Rows from block 5 of the image encoder of a small image captioner, named by matrix and row number. Rows with one number within an expert belong to one neuron, the router's apart. Each number is 128 + 32 x the weight over its row's rms, rounded and kept within 0 to 255. All counts start at 0.
Before each expert's rows are labels from the 100 images, of 14848, where the router gives the expert most weight on average: "top examples" is what is common among them. Only what is clearly more common there than usual is listed. The data: made-up ball-and-stick molecule models. In brackets: how many of the 100.
# router: router (encoder.blocks.5.mlp.router.weight, 4x96), inputs 0-95
# up: expert up (encoder.blocks.5.mlp.up, 4x48x96), inputs 0-95
# down: expert down (encoder.blocks.5.mlp.down, 4x96x48, transposed), outputs 0-95

# expert 0
top examples: balls: three (84); small balls on sticks (69)
router.0 [154 167 106 143 102 121 133 121 151 138 115  87 116 140 161 142 154 119  85  64  96  74  68  81 152  95  79 103 169 157 118 123 130  74 138 153 143 160 173 130 153 143 161 168 168 116 132 129  94 146 139 105 141  90 156  99 160  82 135 117 158 141  88 107 113 133 123   3 171 113 110  72 183 141 139 180 129 117 176 183  87 137 108 165 132 131 153 127 131 130 140 104 109  74  93 108]
up.0 [ 91 121 166 158 115  86 141  87 122 129 111 122 121 176 106 127 148 116 134 135 121 111 144 166 113 112 127 130  91 109 151  98 118 156 167  84  81 157 170 128 140 154 193 157 157  93 209 143 151 134 112 147 199 145 121 112 131 156 101 114 119 135 110 145 132  85 170 118 113 169 118 126 139 125 162  99 138 114 182 128 167  86   0 121  90 169 137  94  93 187 107  87 181 102 105 138]
down.0 [119 112 129 126 161 113 140  56 175 179 172 183 140  78  95 178  90 127 195 165 181 167 111 135 143 131  52 131 163 153 115 132 109  88 116 187  95  89 150 126 104 132 123 129 113 150 110  82  92 164  98 128 157 159 186 122 145  78 170 124  62  84 160 134 116 121  73 106 109 161 139 150 109 125 100 118 130 125 166 105 132 156 118 133  76 120 160 136 124  81 119  56 127 137 103 134]
up.1 [ 73 119 144 181 148  77 194 143 146 135 109 123  82 123 140  93 101  99 161 133 132 117 119 154  97  84 109  97 120 131 160 133 153 124 136 111 112 167  95 156 102  98 165 171 126  74 149  97 144 146 155 109 113 147 137  21 146 157 149 153 121 124 132  91 221 106 113 128  59 149 114 213  88  96 120 123 122 165 138  76 124 127 103 176 117 162 112 151 104 155 117 167 123 111 180 117]
down.1 [140 159 169  90 151 102 125  83 193 141 130 198 128  62 114 153 135 133 103  81 168 109 121  87 132 111  99 130 173 134 132 150 152 110 115 184 152 121  77 100  97 207 115  97 124  78 139 107 111 110 143 141  78 188 166 103 165 101 117 136 107 109 172 117  81  82 120  88 152 137 117 127  92 151 126 167 122 151 164  69 162 115 179 104 181  98 133 167 166 107 114  87 182 117 128 118]
up.2 [110 107 108  95 152  86 113 179 115 121 111 123  84 193 140  88 148 132 149 154  96 145 122 154  76 190 123  73 125 159 133 137 175 149 208 130 164  88 174 118 155 120 148  38 187 188 136 138 140 116  70 114 130 163 102 140 171 113  90 155 118 158 148 112  95 112  99 104 130 142  96 133 132 141  66  95  92 145 184 122 109 131  77  95  87  87 129 103 112 154 133 148 122  78 137 135]
down.2 [134  97 105 100  96 152  89 129 143 121  89  86 110 171  97  94  98  91  84  90 118 158 117 109 132  87  88 165 115 194 100  93 171 168 112 163  96  94 172 110 164 189 135 152 144 169 125  90 158 114 165  93 154 163 132 155 109 114  90 141  65 155 144 113 154 177 178 148  88  95 127 124 166 134 145  39 134 175 134 126 169  88 124  77  98  94 119 140 101 150 145  99 168 125 112 167]

# expert 3
top examples: dark backdrop (98); space-filling (85)
router.3 [107 159 109  85  93 160 141 130  87 140  95 122  55 198 115  79  93  98  84 169 122 168 146 143 108  93 183  39 106 137  69 147 123 161  92  95 138 159 143  96 136 184  96 119  92  98 151 134 144 122 176  85 137  99 110 149  75 124 127 105 119  99 134 120 115 136 130 167 161 179 153 174  85 149 158  88 133 127 131  73 184 115 101 154 121 169 112 155 136 111  78 149 134 128 148  96]
up.0 [139 107 202 142 178 100 173  86 132 110 115 109 129 101 125 129 121  98  82 153 118 139  76 111  93 144  91 124 120 106 124 137 172 113 111 161 122 164  85  87  92 169  92 121 105 104  84  95 138  89 190 137 142 198  99  99 124 104 166 142 109 126  62 148 122 133 125 151 164 133 121 155 114 142 104 139 125 125  95 133  83 240  54 145 138 105 154 137 144 160 132 102  91  61 172 124]
down.0 [133  65 133 139 105  70 134 112 130 104 148 111 135 138 143 144 108  92 105 157 118 156  90 131  84 167  96  86  90 154 150 113 207 110 164 118 102 138 143 155 168 100 147 175 146 147 180 122 151 137 102 104  89  90 184 161 108 128  78 105 125 150 148  99 124 137 194  90  94  79 135  29 202  85 127 113 109 113 111 153 173 142 129 165 119 118 159 106 170 170 149 106 108  97 114 166]
up.1 [122 154  99 133 100  73 110 161 176  93 128 175  98  98  80 182 113  92 126 119 168  95 132 128 114 161 120 130 144 118 176 178 155 120 119 128 116 190 153  63  80 164 152 146  94 135 117 115  81 136 109 102  99  68 178  62  88 145 166 184 112 146 139 170 160 135 176 140 184 157 146 158 105 145  65 141 191 114 119 106 106  78 140 120 152 123 164 139 152 127 131 130 121  82 161 162]
down.1 [140 107  88 130  83 115 111 176  90 105  87  69 131 173 162 125 128 102 184 154 103 142 158 115 102 176 115  70 137 113 124 151  99 179 135 142 112 145 139 161  84 166 143 177 208  92  99 123 136 152 144 101 159 124  95  92 137 147 100 129 164 173 153  94 158  92 177 105 176 109 112 132  91  94 188 158 109 144 158 153 143 183  98 145 133 156 117 151 180  90 157  88 121  70  96 170]
up.2 [ 83 105 131 103 150 145 133 180 149 154 161 112 124 175 124 124 129 158 191 157 110 149 131 142 123 160 110 109  89 120 154 132  65 125 134 155 148 118 131 115  74 143 176 120 139 165 182 173 139 112 109 145  93 113 108 137 149 140 101 100 135  99 103 176  88 149 171 165 140  79 125 185 117 106 209  59  92  89 158 120  56 178  66 117  95 121 160 168  85 116 106 181 119  80 126 114]
down.2 [ 58 110 112 202  85 136 164  98 171 163 136 120  48 105 142 173 148 150 145 166 109 141 140  87 173 101  89 154 101 121 137 130 191 118 100 177 111 142 123 137 122 129 105 118 115 155  79 127 169  80  83 165 126 108 143 122 126  67 113 108  62 177 140 118 130 140 119  96 118 127 156 186 131 130 100 133  75 109 132 106  66 166 146 149 115 141  99  84 108 166 107 194  79 141 105 130]

# expert 1
top examples: dark backdrop (100); small balls on sticks (81); balls: three (31)
router.1 [ 77 125 103  76 127  65  96 190 162  94 127 100 157 115 148 168 148 174 120 103 135  96 105  76 110 140 159 163 148 143 165 105 127 149 120 118 127 130 116 189  96 126 140  86 112 167 203 100 153 132 142 170 114 195 122 134 166 197  82 128 127 139  92  67 149 115  90 137 139 164  83 143 147 165  77 105 149 148 108 116 122 114 182 106 128 111 136 135 184 139 110 122 113 106  40 122]
up.0 [123  37  86 166  82 179 126  57 107 163 189 117 129 175 105 186 110  31 108 119 157 120 113 133 160 139 129 157 156  97 104 157 171 146 144 159 135 169 145 139 208 129 128 119 111 142 124 146 122 136 119 107 127 145  97 118 122 115 154 184 142 114 149 101  66 139  62 120 152 168  74 155 125  93 107 109 163 154 104 113 140 147 108 115 133 135 132 182 132 127 119  80 104 134 168 157]
down.0 [ 81  98  99  73 131 152 178 122 112 108  96 142  97 122 128 117  99 106 160 109 115 108 121 132 159 220 191  96 166 102 199 111 152 125 117 112  81 150 161 126 175 135 148 116 145 170 142 136  96 106 118 156 106  61 114 169 130 178  53 128  37 113  58 116 149 124 134 116 107 150  96 140  92 166 155  87  91 157  96 156 138 147 119 140 132 115 151 113 164 149 123 135  95 115 152 173]
up.1 [125  82 164 147 158  62 118  62 172 164 129 147 185 167 126 144 118 120 173 140 162 109  79 125 111 133  86  98  90 107  91 114 153 151 143 116 151 111  70  95 107  85 129 101 124 134  95 146 130 113 149 142 170 145 160 101 150 123 137 123 128 111 181 129  96 103  60  98 169 119 125 155 158 130  98 113 155 181 132 162 125 142 202 128 163 136 163 166 155 163 174  95  67 120 207 178]
down.1 [ 35 153 139 152 137 185 164  96  96  91 174 154 124 149 216 117 156 119 121 138 138 117  76  87  91 176 130 132 181 121 158 110  90 155 141  30  80 117 165 160 122 111 152 140 132 127 124  99 111 100 121 120 102  58  66 135 152 148  98 115 124 100 108  94 138 118 157 106 109  90 106 180 142  99 108 100  87 141 153 141 124 172 182 112 170 132 118  82 146 136 122 141 137 131 129  95]
up.2 [ 54 144 153 205 121 139 145  81 190 152  92 124 143  92 143 120 106  92 172 139 171 143 100 144 158 173  72  86 126 144 121  97 148  81 167 100 112  86 122 114 136  95 136 134 105 145 188 100 134 134 141 109 183 122 142 138 149 131 116 132  81 104  78 173  92 120 100 158 146 111 123 120 181 157 148  82 136 104 154 174 115 108 168 107  99 170 169 146  79 100 156  52  71 114 116 119]
down.2 [155  78 183 192 128  97 143 132  87 119 147  99  51 159 140 154 168 134 162 111 151 107 117 122 165 147 153 202 216 126 153 147 139 102 192  62  85 157 148 162 119 140  90 153  85 146 144 147 149 113 130 134  99  92 154 160 121 132 117  97 140 125  69 105 178 105 159 110 150 138 111 152 138 132 101 120 133 153 109 144 123 135 108 122 209 105 152  58  76 102 127 130 143  89 122 103]

# expert 2
top examples: dark backdrop (87); yellow ball (66); space-filling (60); balls: twelve (26)
router.2 [138 190  78 128 155 173  98  84 169 131 138 124 186  87 121 138 157 140 193 138 124 136 160 159 159 129  62 162  73 138 106 113 112 101 135  99 136 117 153  89  58 138 141 169  87 121 124 147 106 131 132  75 142 159 156 129 107 109 208 119 150 132  95 180 166 141 161 113 103 147 112 132 169 130 160 133 100 128 177 174 119 202 117 121  92 131 149 150 125  90 124  93 123 196 189 115]
up.0 [186 181 147 125 129 112 126 117 115  91 153  75  93  98 139 113 174 213 105  82  98 138  55 133 141 125  88 117 194 119 110 138 105 122 136  97 161 168 177 139 129 166 129 170 131 106 159 128  87 133 129 160 107  90  70  83 119 158 106 135  98 195  73 135 156 113 121 111 206 185 137 107 133 132 102 124 152 180 192 141 160 109 124 160 148 125 143 120  90 115 124 102 116  89 143 101]
down.0 [174 124 160 126 121  70 206  61  81 153 132 148  85  86 136 140 123 118 187 180 172 141 167 103 120 112 203 116 141  94  64 115  86 117 155 105 171 151  99 132 153 164 163 132 145 124 131 170 158 150 144  71 112 120 135 145 139 102  59 108 145 140 172 156 115  77 111 125 154 143 123  84 108 143 112 173 113 162  57 122 156 150 127 128  90 108 198 137 105 106 141 120 125 111 116 107]
up.1 [173 140 129 128 143 112 196 101 244 198 124  81 126 107 150 145 124  93 118 121 169 112 104 120 131 173 110 130 110 112  88 132  59 133 173 134 146 154 167 115 105 127 130 130  81 100 148 109 142 103 168 151 153 156 100 147 173 129 125 118  85 158 161 110 126 143 101 143 128  97  88 116 117 106 179 128 175  83 149 172  99  96 167 124 172 132 173 122  77 109 152 153 121 126 211  81]
down.1 [146 109 172 125 166 130  90 238 145 107 135 117 112 107  81  78 141 148 169 114  80 125 137 129 155 137 164 218 114 132 227 129 115 122 175  53 176  85 115 149 158 120 133 125 137 129 181 149  98 111 140 110 145 117 167  88 148 162 142 158 147 129 130  98 133 135 145  91 103 152 142 116 115 108 166 102  75 120 159 118 108 142 111 106  96 169 111 110 132 127 157 170 135 123 138  53]
up.2 [194 122 116 120 126 117 137 130 133 164 143 192 156  97 156 144 124 142 125 139 170 127 160 153 149  64 170 143 109 117  93 153 142  77  87 145 139  93 128  77 101  72 113 160 154 158  86 151 106 160 135 103 105  79 186 100 111 123 145 181 127  95  84 173 185 124 109  99 146  91 100 203  93 101 157 101 112 190 121 101 162  78 107 125 101  61 158 134 122  96 129 118 142 146  77 167]
down.2 [ 92 105  87 122 115  99 122  75 152  94 143  92 167  98 160 167 105  73  58 133 169  38 148 116 166 123 156  97 157 133 106  98 163 176 119 115 104 155 136 143 190 119 129 177  64 154 122 121 127  90 145 141  86 151  75 162 119 115  90 125  78 170  89 159 157 171 141 154 117 169  94 102  92 114 118 115 131 148 121 132 140 119 142  89 116 113 199 170 100  89 125 123 178 102  89 132]